{
  "model": "class-conditioned image diffusion model",
  "dataset": "renderings of 100 made-up gadgets, each built of a few solids, in any pose",
  "train_examples": 97500,
  "image_size": 32,
  "horizontal_flip": false,
  "conditioning": "class",
  "arch": "unet",
  "objective": "edm",
  "cond_dim": 256,
  "targets": ["main colour"],
  "num_classes": 12,
  "cond_dropout": 0.1,
  "norm": "groupnorm",
  "activation": "silu",
  "weight_standardization": true,
  "widths": [48, 48, 96],
  "blocks_per_level": 2,
  "scale_shift_norm": true,
  "attention": true,
  "upsampling": "nearest_conv",
  "init": "trunc_normal_002",
  "residual_init": "zero_last",
  "optimizer": "muon",
  "muon_scale": "original",
  "lr": 0.011,
  "momentum": 0.85,
  "nesterov": true,
  "orthogonalizer": "polar_express",
  "adamw_lr_other_params": 0.0014,
  "steps": 9300,
  "batch_size": 256,
  "epochs": 24.4,
  "lr_schedule": "linear",
  "final_lr_fraction": 0,
  "warmup_steps": 180,
  "weight_decay": 0.03,
  "adamw_weight_decay_other_params": 0.01
}
Rows from block 4, named by matrix and row number. Each number is 128 + 32 x the weight over its row's rms, rounded and kept within 0 to 255. All counts start at 0. Numbers have three digits each. After the name is the row's rms in percent of the matrix's.
# emb: conditioning projection (model.mid.0.emb.weight, 192x256), inputs 86-171
emb.20 062:121124128123133116155122111195154153122146094111113108152125221112146090140085202146120135127098131091133116126129116119155163157127161129238192143157113113146142174139134113117148127129127119123133118144142079132184108149141141109133151116155109161171182106
emb.21 180:125128148122146136082249142115076092120181071130113158086120103130083115156135138127103175157093206117143161147108136131143126133131102142084109136130117238139099149150127109127132124117133097111118134067116125247135124135127158131146122099122120204170067112
emb.22 126:105116136106120116142167119149167124126166063119075154086123095098191099127113147107097122150130122096109100123179167109180149116114112142171131143125062143125155128131105124138177096136132114116106159101122127097255131130115120098186125119132136247179158158
emb.23 101:126105144115136088105095117155049083133180148116079148159103164151096202150168169155123176208178167140092113116122094109196137120166091150057144148192152157139207154131120111124144117137134066115120142211120128149071147149120119104160143183122098098176115142
emb.24 107:133108180123137082133079149120060185150136193134147118033097150084236153145116176160134172110112121120091111114161091115115157138200105140185097132146122114133195104100087147125145115128148167114128126170120136130028144141107098130123115179132135144168211153
emb.25 095:144109105117138124132158127112133170118032131168118139106080197093144089108120177094110173122116120119086120127094149124079148134131159107164102148157121203093094130124108138109126098092140218120125104086145101166145143127089135092147103129109080212150201189
emb.26 078:138154163126111100110159080130113064135118135132120104122130053156201092147170115086122088181164189124148147144095118159088148129163138152165127108088143126116128100139151138129116154143121137134151117154145143118167120153133154111199127128127154096139054085
emb.27 100:140125133107133202190073197156136166104107163109102139137104133148139128138106141130173153092117102110122165131207121131145136148152120137205077104126122127106136135115121101122102123133157140144117174152097139122167137136112122161174121090126152213098190122
emb.28 102:123125120123132148097137154107120141119090125145207143146115168156127189125161140155140152136094133163106124127157094110150107152106046097072111117111107186124152160078092135121110111142115083110114098135132099142148155157118091111127086121118144150124092226
emb.29 090:144110136121147151167108165122163124112073111146180125205111136166152161132174155114124176113118077125111147122189172137108156136092153160193111159118114114170143132111130119120081147125111072150147107190130074142110167130130091143123168102156137131127146202
emb.30 089:114134171125122145132199156123176140116188085151193144129143135132105092162143117139120126173168135148130195127107153119148148162120122152217099127054130009106138141094138150141130125133092090129122067200137098113203115108143120121127104160128148162131231137
emb.31 102:124142078110105141096183126095199163147119133103194131085122094154024155101124108095089138126151170091113112113129097116108122113064138159152127159129136155121144117117147125135099126134119096125139149101140128114133127154128142134102124076147143155131137112
emb.32 120:132117107130109181153127120158128050147140035149122138144144144161056125105157108126157116126137179105133102118113155140117104145103128124174116159113143108133160173144127121134117118129074118139130090121108133141183148128098140096141108120136138147073129072
emb.33 054:134132073121148089147175134159175102143140151120081126098152126126134196176121153119146153164148109066148098158157162145143152116131137143196116087113111168124105133147120120124147123132095182135111130165102113152200107126119124099127122151093130123149106160
emb.34 067:119115103118153145188197104157138107118111131156117146182133143128170126109118151085130107155119142073139078115139132142144159153182172107124168146085153139141086139167095098131134111119139144099108216175155133154143118079117178167094164131118115095123156082
emb.35 148:129119160116149144180206060103113150116171151121100141132122089103141108109102127110128128170173127002102154130186158149136126126103103114206143148100064212169122098174113140116123113144097103096114154143129092131169123138095145119072142129120133193134143156
emb.36 112:114097183119125120084134126150182108077141086136165111178143159153071096176173146110130135153177125085143113140093149109132135135182169144185131161068107106096097158096114118120126098130127045094085150179128055126189138105121137173147123110133134143128208199
emb.37 115:104130151118118098119117154145119169120153131120137119168110145121195171096161110135125110103144091129110130135170159102106132129186114245122126102114173122127129135124130110113167094121123154092118071075112166110170162161122224128196108128128095176137170194
emb.38 063:116095160130115092096104111172079109126091128143189101098130135122134142108118127173112146123176147192111150118103102141130152143102138111221121185112136023139181121091129114121152109102103105118136156134139114073048125134109101071124173119143127119176141073
emb.39 078:099115127166136124133072108138114062116235117137156141180110047135165164191132098200093092113136092138122125135130152147213129151153134151050107096089093095140197107130116108106136089116138168122089160125118110125141126122135088136151127117132169110105084129
emb.40 083:093110182131154159118173125138132170104101114146093139195117138097106060152173145127140066131153103068155118143171160141155134133155109067237087137087080113171084140134086101124142115123100181101111131113122079219189115128125128215149102146108101224064204115
emb.41 186:112095113095141101099054096116071159117141188133154143136123164066178107103082129098108182143126117102098125121169121119121140127164123171182114122139083195113103129106103142119117086122116190081108173068119161086095110114089148138128103148119094047160116190
emb.42 064:122109153139132047172080113104134156105150165118110127000116156111196158132107111161138206158097141122084141119158147123165125126159086184099109156129121222128126146119113166113151099134093156113111122121127114140142158137099109109124155157125142178170170210
emb.43 174:127134224133159131121083101118065121112158155139113119125123123157107113169099168116099144120189135143117105168133155163190120125212133033145102151096111152181131149107122103107146148122108104128106125108141120207051159112108138105133111094139148113148141156
emb.44 126:143139139122118172154126111136181071147150083125125140255138095145110172145144092106110069078138155094181129118126135121109097132165161169209144129133160104129139111145118110140119115139155101127124131137115162097169110116110144189127116120110157150064121034
emb.45 142:118128120127119049111170135131164151144138144135116121133091217140117106075147074163130185108145076170082165102111136127095137122146162230172127105156177176110125082143170154109111115123131171139136112151135156126061159143124191154114152141122127147117180221
emb.46 095:123128172131139156061149117110136089135114115125195119094153111138112102143111133133102154158152186146138123139114153143115124129152137139140122158098158141110093172134107135117128124122104182126121144144155186139153131068118099114170122073147101102128118153
emb.47 076:121110150134156118197090088089106096131166138130102135170135086136181151146055151175153122151151092106134147144145142150165104144160096178048135146075138204151136165162116166116130110130116159120116169205135110149156131125104131144122102086102146130113064125
emb.48 055:139142149124122119103224114145178155146131130106137135167120178176152145138167103128156107099171079126157154151081148146144189157143193223164143116163142123081121132153138075127108161131122067151146101120128132122136099147128177212154123097099121142092186169
emb.49 101:128123144137124180144221085084070094127123166149164123132089206150133149136141181119120172091125049106102153132144106097165134151126105141175131140140085171125097151127080119132098106120130068098110092073160111101180097146110134128140120140125130097118131179
emb.50 116:135108168112152125108170122120206218137044149154136112115134189133084173126096155156138125132170135136128106117187151095121145122105155184086100136139142159141142134137119121116126126104102151124127080095156129139078137145124152127110091169128120178177213208
emb.51 162:135137152117116126091137075125089157139134148134118097186129112155154196135151109100132054134199089170177123127113135139153107157165136081041174083149178130137112130151171139120142129144132174117131129163151159027218090150135151128173141116112114075115035143
emb.52 114:125132122126122089154139112135135147134164108122065136128122138088196131121091127165107110119165111126126173121161111153133134127087084157217109152134082138150174150157130130125143116115136178123122074189119062186254132170124142138100127165095089212121130073
emb.53 047:134129206112150147083137118148065203133172147123218116145121142165183097208165135120121131108175131160163138144161119184211142163145113124113106154126149139147159103101125135154156136138106158135148100092140132154095117128140106163156130119141136197109163096
emb.54 159:123119159103117144137175157081135175143058079130208138156111134112098153128115108100146208162127068126102153094188101123115130130110086204211132155111154162115106121065101124144171113139105202118115132117135190101042130117117218127073111169135044108150171162
emb.55 116:112135101127122144119133127107191169130111123133114117171095136120133127141171162136112160147087216208126117095050105109136112131093135145191148148142118215109110094093127143129158143121134106116101125103121089161093155109122145142144132133114156109176067133
emb.56 064:115133146108112124176136151128146146132108116131172073255102171177127095133209127134101156109119075155110122132122121108122119124131173115140129133182138152171123088123152127139120139124132085127127128204154115088135139198113142101161159122126169163140205243
emb.57 063:154150149134112130098206144144089168143098174152199134179101197196169107121172113122119135132160170191119131129152078145116135120104161174161099093126162112111123109075137107129124126125132172130142055187165150080126118136146169111185124110090150107114155149
emb.58 170:149142135108109134135138089123118211166129170127146091137097172079127150131099124149124167125077089150079141105206101140140114130090147149099119079192130147142135085093093121141138110145134133119138098150142162028197107174110165076130148147141115079174156190
emb.59 180:119121110148134191074146132134221105118098155132122122151156164186103168112159141146134126103133210138167089132099132111140078124130114067173146133145130135128122145120141126108116119100129088124104182149152111182255138125119122137115129110128147169115108082
emb.60 106:107118124142153122065138182126110163112163141119156157157149143102128140139155115122141093124129118110152150118119135114169109143123139094248085108137147130106136124097100129121138113123112127118107123164098154113165129110120135191106056145125091156118161169
emb.61 111:138133159129137174187161117144191175132152087116128116150157158179155160173071127122170133143117187126158100148115144143143130169096096145147142156114140148151146131175135142115130118126104134107130190171113131214218134123114115167109183115153182145185103165
emb.62 164:100094146126139124182125174099035148116115215106103148124115132089202163121104182139142157136113104125092130135170103111124113119177087126101070151137115151158119119087075109125146104134120184087109097142107166144061141109099160107084107167140103056138093165
emb.63 048:140124126104148031140066079101137112140120099120154092028106116117112152105088133147099172150120140141093139124161178113178150168157144133062146124152136161134061152171144153117138132123117169133124159186124124143000156144132189128151143090111098102162123195
emb.64 092:100099164139138174097189143141167184128123068137134119109136138115051143164116114152125147138144164148120070129083145132144143123100154108190117147115125130168166133133128121130165118117104147107099163115096119195172102140088137120108161108171146214148174113
emb.65 130:136107177121118117092039136124131102146123119119195116110108150102112162138138149143152183133130101177108116099137106104138123111158122165068096174160172144144144126101121122143168110145130148122139094171133164108093132156127188061086098159113096032196117165
emb.66 106:122095156126121144115148125135147231119177207122103115052136152164157174127118130143122179140118152167107102142132095137158150091105125066182123170150132141141154125104105143115139105122099063115110151162116088102028120117104171118130124154121131052150169183
emb.67 146:100101104103121118202149120155106176125080172100042130134125145101131181110110122168130136143088159118100170104151121085093153148127148097227136120129059181159131124131101142121078098139106143097108150102079094149175090159087060085113155162141136216126135142
emb.68 089:118132147132140105096149164153179089139176106154150113155144145115197140160115132154076133056184076083091188164184140160092122124140090238158127183120091078142120148139115177112122117121106157101127142148126049157175137152115161144126125094131116173107130144
emb.69 102:115116138129109112123193159132151200088072132134182132087137152133032100115147140138167135180104155119148096101078120071104116124130094090195163098126110188100088129124106112119088099105135059107089099114138110139206122141118162195166083112119116255125131210
emb.70 062:127135127126151066078173119109144085113129145144191121106135132113130219137136138151119158144158136127101116111125151082127138147129144137191147132103117083132134135093128148126123122164172130132132122173159117125178165148123124087151152136182125119227162144
emb.71 069:111112140123122088070087146144168152094082152139147127134179176126148116129161148142128103165075131144125073129130118119111172157140147162192121114110139054096117102094129106125133099110124133093093111118159135132171138133148139144119111167150133109121255170
emb.72 104:119138154137141089125000078112132141110092118128139080120134139115172093109127103086096140095098144152096126102142150144118106117108147066152088165148133153154099131110117169130115126135138216123120138157113122064173158134121087097179114161130158019162132255
emb.73 058:108128144172110070154174153129152056141100129096098153097139085141127121153160096121127123136145118134155162123095105124084140120180132204142148124090137065098162105118149135170104138138167109135139136192138138095138108104141087139189145117117155110103117085
emb.74 106:126127104129131045040118090122097162139158165126197077048136148156153148132156103141105156152128127228129111120100137123121127118121188152074093118156157142122126122120142162133149127114117162114123158093164175066061147126099129157133122051130123108145127160
emb.75 159:141152082132124113147208139146131147112063174131152120117164159116118132053132128113140157165080078096130136145142151138071145139124172166148149082125139040114105135134130125125095138156124141139131141147156135095117111119167107119139154105158141130116217165
emb.76 182:138132079157141145116133117142235070143088123142155130104141154176015148076130127124156142125073150143149151133124137130106116126120152185202159108154139134112090139156135139125117146117096115143138165104154127130146110124147115141106150130136119168130132143
emb.77 079:121119170145126094062237146183172187128162123116161129088136146113149133162131139118121190142116110147090138150174123143133181113151191150192128167157118063159144124087115117146145134130128146135118116092140110112044123156138217136127133133122098150166213150
emb.78 073:135114137117135144098185100135202141129179093128119129047161108085049153108112110148146169138158192079129157123105158120125135130138161161255107138152097112116165124126131106125127111125124084126120184202103095060232103114121134138126153120115108202170166136
emb.79 080:125130173141143185079164115158224123137116129116079113193149163134009090138119143119141065139158165146150117129096144135142094124133179072128121152163138154146067172160135161091132135115125122124113153121084126135247122127125110161166105078100116116125059157
emb.80 098:131113146113093091096186145119138121139142218129151110135126162104191144116168147125129184144101059119100170117202124140150091128158094253169084116158107160151130117107106132130174120154131201120115116155139169123119122167117210147123097164125126150147176151
emb.81 112:096107113129130098116171164133138121116116103133151144150120144104137131166140128126144138156157115113104100095183130096174154122081115146191111130112108118104081105110102123118131081118139174111111064217137103118180137124110156131066097201147110179133180140
emb.82 075:119116146143142167074178181096153179120099101131151138120119108161111250122206123148108138112148105195114168110135139154112135104069132143112118171123153110134193159097109180140130110097114123138135078170099133141149181125095108172185122109121119101115104169
emb.83 104:110116105138123186145078115152189057142142111128186090113133155126125132173120148158116155159132168113116117120116141119160124121167168102169103147091104160134172127113091106121147113121109140100106177149134116192155117164118166112160158099143100255162105080
emb.84 080:122131097110126125135142097122181148144127166144138097076103159152157138110166118121156200123149153172103098099163161108103096124106148114161124116147152174158098137129150144123113090110131098114112131068138119069176090140121147092092159171151123154127067138
emb.85 081:118127167157147108121048128106088039120138115160183167193133133112186135151135119180111131135136073166110237121094111138117093127175121164109100133135149118094155161102125135134121130128143127134135128255106126134093168082129091111168057116119150093154089101
emb.86 125:119148144119130071155016112111150179106158121139103123091109104177190116144154107106121096125149092181123100135162110113120180124128155152171151148080143109125152108101143128127122110098117110112119118159115109057103131142120142150124126170113118015134162227
emb.87 127:126134149114104051149125140138135173140181097118128105168109108094177025143105118121125138174173063184087154123138140130122139136103128166125117134144136127163139089150170133133161118129095166121132123094121133109048119166120163087138158166155093138150131112
emb.88 138:117111144111136098088070124115112138137194145115184106151118190105194082155145169174100147128123117206090165127115114116145144136131166090152129142145165060113185140078091143144159107131126104101129090159144156096072156125109161149143110073124070087156176114
emb.89 146:110115167130130149116225157160163114107165116142163126132147123097101032173109123088118136162151135100141074133156168120130143132178142129114095117096131105170062148109103135112112106123116111095099119124104126177158130119103152112136115176150137210145164100
emb.90 052:096111169121121110167164142134082117115125114125098159184124095146122124112095112140108115180150169170141133121125151126109114135131067176129101126104114204168139113121122129129114115122134095112114134145088126149171153167124126114131134190136137208128104189
emb.91 162:114097139113138140097179125130097191125162150119105141142130182100222057151117133132134156121152111114118123140139146130150169125138115156212128155099099163150162122130100132127139112130127125102117152046128163153089136136107192139096125087131080186139180172
emb.92 130:099088181132126153092129137144178157122113055125145120137137176111163122153129180123134120168091091155131151138158131129106126130123133208197105162114136138148137120112107168133112098118087160084098113119114135137173087118103166172145121121127133243131194152
emb.93 117:146150158108120140163191109092148074146117104133196097223098137205208159138158105127153108128166135158144147109106090137135090147137122177072124101167186152122206105150180161123111147135143113138142128149162125091216138150130111153174128140120164127113070097
emb.94 121:124101170145118169105132147136191199129126106106132104108122198100136116153148155156163146146158128148099121150163087137165119143149138165111126165194105140150100117095094111135145105134111145087107172094100109148076134185108204105116141133158108160122153127
emb.95 104:091115133115132131091121109142140214131158103142147124198143198082093099121075136149096183131123127147126107114166147129170135134163093169255132161144102158134127158127109125114137085111126153097094162078104119135225151086102190135149110161151118184138155125
emb.96 072:142138114131135135118182123135163167137133127129067126122118152158135188161125105135134119110159117087133123140146150133105145113128109110168180128086128196139151181167175103120134154138146083183170130222091072170142135098134111155052130086087120090135106157
emb.97 066:106125123109132073186235098121084067141134097139129126243122064121182100137114138134083096172168135097145188113133148122123142123124103143149076128102098149142118132144121138129159132141129164122128139131109093163193151132134142116092141160147147189142094127
emb.98 097:113128119108116121159182113115076235106109178114141098123110164123165070112118128123123154127111132074119032109208082117133160127130129130148151125130119138119081123106111133121126115120132078119121073148141117081087124123131181114098083132136130128142161180
emb.99 076:108133151114135144130150091101126120099059159123174122230148114136065111115160143119141093163158128111148077117119161117132148152115122078072092133068101112129116138133124137116122129119134086131120055111132155162199130115149070214133073124137154175139100185
emb.100 177:104118135093146125166122131128124147084095093132124131129119128105086106148125116091125162200109130078123061145176163137144131132180111092135109150072102143132062151119103142122156086112098078098088161171132126186125117099111140203152112163136134110150217189
emb.101 087:112125131124126080119218108112160214113083120123169086103126165155098174106119125115135113179110095135119109111075115141149160127114166106181175088122157062104118106147143131128114120149119090090128091191168136065077108130136108187116102155121146087110204171
emb.102 070:114130107113144136097152107097140086128161100128225095130133132165143134109174141121114136204156190083157157112101136153145107135115126103167109126067137182132192116097127164115121098122122060082126102090152096186148095130121130152084110123127185111114124104
emb.103 074:162137118126113105192110123119129150156108120114031094068113202092109157165138136169135151157134112121127107119169080118133166133146125100217167160129126087140144100160132122143139121130133210151152144135157099153121143144103186153089142144148129168112200118
emb.104 080:097113093141104145078121117119104060106138103115113133095141116151193157189168153131114100155153177108159120134124136140128125146134084106153092103119142150098120136147158089115171087122132133101119131111081126155124141087110098151134126133162186125180062081
emb.105 102:138120133132135151120175134148171228120169119132069111121135248107088068151106130120119141128156083139141075134098133124125162142180157086221189125126149061124143167161137124129127132112129157141129187173109121211031136111121089180099147110137110162116239100
emb.106 072:114125155099125073097151127135185117123112132139177087101125136161146221115083144148120110149112067187117107108225102127139101146162121134003140121135159094111128119115112155132153126113169125076120101167159108089228116160106164111121112136143097186185109146
emb.107 115:129119167124129179247101114146079163130121087110109120255107105155095139132130128123145083092148117114116135151163132140151126144089153143001121130148139187174163157124124126126101106141126140083121051185108097138120116171111102139128151123114133077089105155
emb.108 057:126131118133160078059105107136112096132131106159098106110119085166174164140130173106067164137154159069128187148132180134120120115137099221194160145102133216160119114143152107103143115116141107122152116121128087082153122109105133077151146130141152108195075175
emb.109 088:123113138134124022126080134138122145126156154110057113071104119108143129128120137126142094130166054168106174118147150152147154110123153200123126148118144105167158104170126178143176127136104137126143161145137135069115152147115150140196118088103094102136200171
emb.110 068:103112132129137170075143148143068148105104148156126100114127146181114090144153161087091136146143174138132083179159134129139138098155124020138082163083135153148104146106088109065135099099105134082089132192134122199063146090078129142172108125122168133158191172
emb.111 102:135115107117114126097185140123099153131136105113118152105134143064151148132151202137148175156112092115089206145125119133111137120162146238154149183165140188123123126119110105128130111131118093115113141150128099186004134132116207168137136089127099118168139106
emb.112 087:104141167104122065219144120135078165141109120138114125101109100117177143163104140122138126085136108140086174125157119138122147113142135224119140135128114132157153097141113104132145095134133168117117123135130128140028157161098132129124148130149112221105220099
emb.113 092:102111147127143098172203104150093209146134159139099139151115108090137100158104137112159127081150063088110143129129163119106152123168141165096147097113135106109121118115067114110155102147123171113129160115112147112000136118119159117106122120105083096131195157
emb.114 059:129133114126149046091114106143108084135172147128086134000144113109131120124124107142132180170159143136087116123154114119164122128129102089100138124085120141135174145137108144113125105133085159114138211033101109116200157127136104121171150200140065121141103172
emb.115 066:124111167131117125062085106125220172129119159122034136042122163145157171107048168127085168137116171180090156151160119119106168108130127193210149204158124155122098139142136117098152122123143149124119130121108099093070120136103143097139141109134083105149157151
emb.116 063:140122133103145109136086120143221134122130103099113128015143145107139086140107178118130136181121167112112093136207089112134140141155121056124154157149078111142111164121123146120096116112112102127114153114139070100233123150121073133147139126144103195144128144
emb.117 116:118109166126133108099110112177204080120138077137063157127133123087124086148108130117099088084134079066130110139141154135110151114091138119203062132080093096136101151146127098129159108114091124117108089153139124129157103120143136115070105095097099144132208135
emb.118 094:120085083132111025106098115163149169111163078097105113057120112088158124101099127128096110145147110163114102111154134122174157124138099143094144145133106108119102120133141163135117092107121137118116121115087113109220115207119172119150127140133115232156202155
emb.119 071:126127144121101100096166121160083146145099166120104124084115172132059215103132154203156129140148117213114135113081078111131111126151114218153132147173160107091182104106131076129151143139163188140121136164107172138157146142121150093176158129137105134127154108
emb.120 079:160137169115100106140148203151087185152095154151093140130077154158166177122080118148148116061162072156120116117103098108070139115153150242222141110159177134118148076122154118153136135133144165139131108130136188108115130113118140154141137111111101142114227117
emb.121 079:136121159129174164111096156124171161123097101133105154153102151083132139138078113127126131089132189111138174115131126126115108108121113187188118146134147139123139188093113100110112140109146164142143059054113136148176145117109195220123070128071122162149157147
emb.122 058:098144140131135114114155127123154086135165114131073131070129093087162105123107099122125091170141148088154112143164145162130091122172125147203137094103132173146116143155120126123136109106119131110127172137108115180254115101099087143122138167140130170117100075
emb.123 082:165125160114125173174143137168143165137064151114097114097139212151151157137193133142169165114136105163121124125172123111111132122149140142166138125182142114109104122128105193105099111156152215150130118083122106082159094154140133155156134182097136174051234188
emb.124 070:101123156112126137045080156145100083120086099127137153219143129143076159129145119140132080135120134153159114120081133128141134136137104107009058119086109122135135190115100107105132104128102131095114101167092128163144132123117104172146085068088119107118104138
emb.125 096:133119159124133175147077164139170188116076144140146116193120157164116153141172150110136219104119098166103166132155144133090131122109150184191140163139120127192146126100133122124115145129119068163145162203146109130094166125123068150133175148164137122113195215
emb.126 066:123124194098134155175187147114164146104143111100186120093127116110115081156149104123134114210182117079087176111154136126148151155157122101165097108081075093124092153080107140120135117154077070120107120152141098131147146132121128131103121174136140124161192212
emb.127 080:126119131114138209129189120093150151116063106130144161080131091110071174128141133120137153130106150146138142113168128137087087115113097061151130167088088143129126137103127087140165106117143120124111116168131112145255102114129137134100116129130150126124110095
emb.128 079:135107135133128159201127086137131121129119123099150136096121169150128117108167093150168093120162154117101079124074116121111136154079123208116118186149104131138119167123110115138106136134116107136140072188102125140121163139129149102084131120107146075111129185
emb.129 052:107115108151129103149177108176169144116093151121043116059109158151101160161104134104106150135138151114121078150143114115111149091124133134212119165135129153155121129149133120138119104126131163107098116150091119169128138110108114098166152127103131153158129157
emb.130 057:114108137115156161147169131151133140115085123138065118140138152121188130118130179136121138162131149056107098123165105152124162162198165099208185166094151167127118150144077114111168120116111172105123195153128140143143132105114164175108145129119085101165119114
emb.131 093:113137143117132129153255092113100101124183147098142149103115062126162159148120161091114120160131157027120136130138135170158117133108074200187130125070099195169092107153114086148167155147102104143119097102138108161164115121127172134103144116129140190170072082
emb.132 078:104140103123131044093150126151114077102143102138169113059120108088158066141154125109101136149132095132127161131123141129136131144186108125102132141096089119074066113126110176119128108110142097124128164168136109110173152159125141140180122158131093179148153150
emb.133 073:117130106103111114136072121129125183133131106139184118126100134098175170109113104103130153128127064131099154132144138142102132129151129255096102136118134127094068132122152109147151104132130090133114053051141136066151062158124164146131140142133148111167160133
emb.134 058:127120141140107110116117105138092083133127139122111109000126148149128182134133149159077174135180125191063128123141131123154138137128154141231115165097137073160116115133151156116176117111124090131135186100148123126121174108100073101140154153159117159156174109
emb.135 057:121101131136109138134178153174147024112144094130092172070128032115134229120138144169098120151150101089111169118102144143134150130168087192025105131101093102107152105141124119129159141118129117120108175186100131150176130111086117179135127102127109125115086126
emb.136 063:094156099127128054090177113146124155108137156149102140137112094061163095155162146131107094179105060050121123126187136145128165116152127140222084138087095125129105130139097106145135117139089172104121092117087102163122113133119161128127086151112149216137182138
emb.137 096:139154132091120113056102107130113187122158153135128156023114127081143089109118148118075130108134187125089142088132113125104173119130113102171106150062123079124203138092092107142128154150134125147134076209152132140155160146164166058113132151125085066134209073
emb.138 058:120095152108133113146088122098146151100104119128121126000147160094179146114120134141159203166082158109102102122182123110139118128128082145219107166113093187126118143110133166120167091136082125082093158121129102131192141131095154079114121120151100147160190172
emb.139 103:113117158123124159076129136173119230113159141133078118102137146124159174139166162096120152160082117189120063156124142125117163140156102082075090117101130176151127120118117140126153117134137180091104154158101144196164110125113168143091111133131138135184117135
emb.140 094:133124121110149146101097154164210102105157083123040168186149141099127050141092125107105109121147187077168065111126115123122145128163163083214119144122101084140120121130087116105120098117144087113123123027121129187124125119138076164064096125127109164079165034
emb.141 088:158131128097107100172079117151089187151119141122126141066135139081200085138123095106161114149192068104102154111171145113122135103125151196173084106131129109109119105107130123141138141156122142139146022081157164131118158152133255122120091136126075165069163152
emb.142 070:141133183140120147067104095126167154124099086145173121063147171180077111157110162153105137153118138207151074131145152147090130122189113141149115136119162099101098164129114141100120126107095169128109135163151155131123141088118095180183111103129120134157156156
emb.143 068:098087123113175152134157112089130061126099058133071133100130087118131113139115150124130106173102136067163103114188164135158102141157083177154121129070103189136128145137107144121168077120099130069087157142145098184255151114092136141090083097130122131147089080
emb.144 062:117102125133143163013194103151155152115142119122146130197120154155063074141114149109107101142141170147149104157054146121171175150136174092137141116111170103108150130126111094097125114115137128103089130137103127148060132087082200233159072114095142147125206125
emb.145 066:135111134098144147095164095107126081135133154104207110192128185119064109147157118106122142153160098148156087107150148112189138165139115108190108119115124092119087156098106150126127094127124059094117166140150125101144092155123119155122121093162112018125170142
emb.146 083:122152064129110038154158086141106151134103131139099098110137179108115178104133112133113142169132155150109150089146125119125153144073142166067124099099145103113165118135160148132132122114101095125143067147149112028138157171142110129135113207125104104144154253
emb.147 111:133119145118153184139105056136211213114146117124077105213101202136136142135117086113121208139079164144121095129132133117135163103099155094230162129173149151152093128135124140125120104120126137102114117151156123123053127138093151171158113084108121053128207174
emb.148 088:122150105122128121151163143149128090127130076126068138123136109092118098105115121117110115162090147103140128097108157134105105123078061170160119169119125133149069112155122064136103149133123102141133079110109097163203087151135137127127138148115096185136072054
emb.149 049:091100171113112111040059115138113127112124087121174097053124137171066102183070173084102164132164129168113067117165113124191119129142136039016117132127110098145132133106104142122145097112113169091098158181123118170105151142115090129161127149162125162159159119
emb.150 111:128131131131121131143170141099095138152087069121221138255128146089107158136144115111146160164137081154110173090175125114124130142097121122212107152124172068119108136091087095149199129162120162131140117122132179112041106114139207094077128132147091073164147089
emb.151 090:129162161112154145151091119133175159138074085133103159163119180099053112162083101143103089119116121154138073104053119104138141162093146117147101144079114092126098209139119104152157131127144123126130061155100115184188123085139052191115108118090081073099129118
emb.152 054:113099124126121109112120154160124103117086139150160059180096157172117110127176183116101156145118127132099108117108137113132123125126193126083113144151156142177120095117122141122137107107108108104116104176165107097136170170088130114141159167150134083164198250
emb.153 069:143106140133143136110134116143159083122089163134183102061111131120144108152153162107128159121154185118082173125186106120129098135081121135099097142098133124144134108116112123096154096124082143110124096219184153123058150114116188127141155120142090119170111141
emb.154 088:124140140113132092190070141140073193138147135105086132056095160090154161153153114156133151106101131093051136111126095110180144109116143093125084129202120141150163118112089111149133119158105080115129077113114109106087141195128095095119136129128125065145164195
emb.155 107:153122153147130183092111173148080134138119152132221095180120241200081138154172132158121147139106137182122092160079111159184153130168169155077102119202137101158128127136123117114118133134094128128141124130131130131006120169108090150128112119113212077123167173
emb.156 060:116125093111146156134160125137156129130103124121139159144127132103098138144067154098110092153168109061127158126146159095132133150123156079255120147066122110123144146132114083124158120092118063103112112134134101168090092110116136120069108112119063190127194135
emb.157 105:111118132107127197182124081132161071130141082124143106145148122166080102152163114129119137139110183111157101110105142151157124148135139077163159156064107124134125136127123131125124138129126123115103194101106142161255131124130107105116183088148176138148093132
emb.158 108:141143127156117162081195123127102187152096184133106119183137175168169191118133122140154093080155104218139153150098114130110110135143190108204182109158194097112180145107148102125130126131143205121136141143146176087144133131127132160144111114119105069065137134
emb.159 047:121111163112145070147096102106125141104150163144127129004114128111170123094107185137095182162128134163091099137221157118210140146156106128134126123121123162138141144155123134091165109103097172140111172171128146181069140101111137139121119132146110167181164170
emb.160 065:107117131160144138109198123129167108141132055127103153071159076099036142144083101153101085141187112118126123127108127139130143136088128104142107123094122057142133119122115137122130117123102106117129169141093110178092077120118112136091191091162136207106171061
emb.161 073:117133128144091104138117138179128157121166146132033127106128136084202095105100156130116182088126084230114124111151095125093086120099163184167158158144156063108103101109124139148124106123129239101101158141136206043093166134105154136126169098153105075147163100
emb.162 069:118110088167117155125185134099103216138156197116140134090132126199208222123144141134164170145151146177143135164082110137097133110075158148115161128140190196154226134100131158114114094119111077115118105129150132126103123146114157125109126133126150035144113170
emb.163 086:120111138129137097133229125144164118125092104123071109110127076112096104102108141120096129110129112122130132116134118138046165142125181131146122098130126169133083135128118093133090172163169151117137122120087139114147119122097162157113119170147157213119145099
emb.164 065:142146143115158093117166120118231113104163133157212107165130116088168087163140136080116145086164096093110184141179157128072067109132091201092143156104128117163064197129142165116093114122138168116129110138143092154112112136134129120171101138126111102146059118
emb.165 071:124109137120138128124204136138107224089116108121182107092132152130077140137143100138184148139112148056131070101082100094110121137141082085192152108098131177119143117106126115101123075123139121071072104043132146173197183123113105110170116134125148186083118172
emb.166 059:111120101107139114094164107092149085118138120150185130125158168130088144160128114128112111177167161110131111105179149088130096162133155078177141125087120086127092135088114137130146127133160098130118101208178114150157170113128127061109115143179122138189127087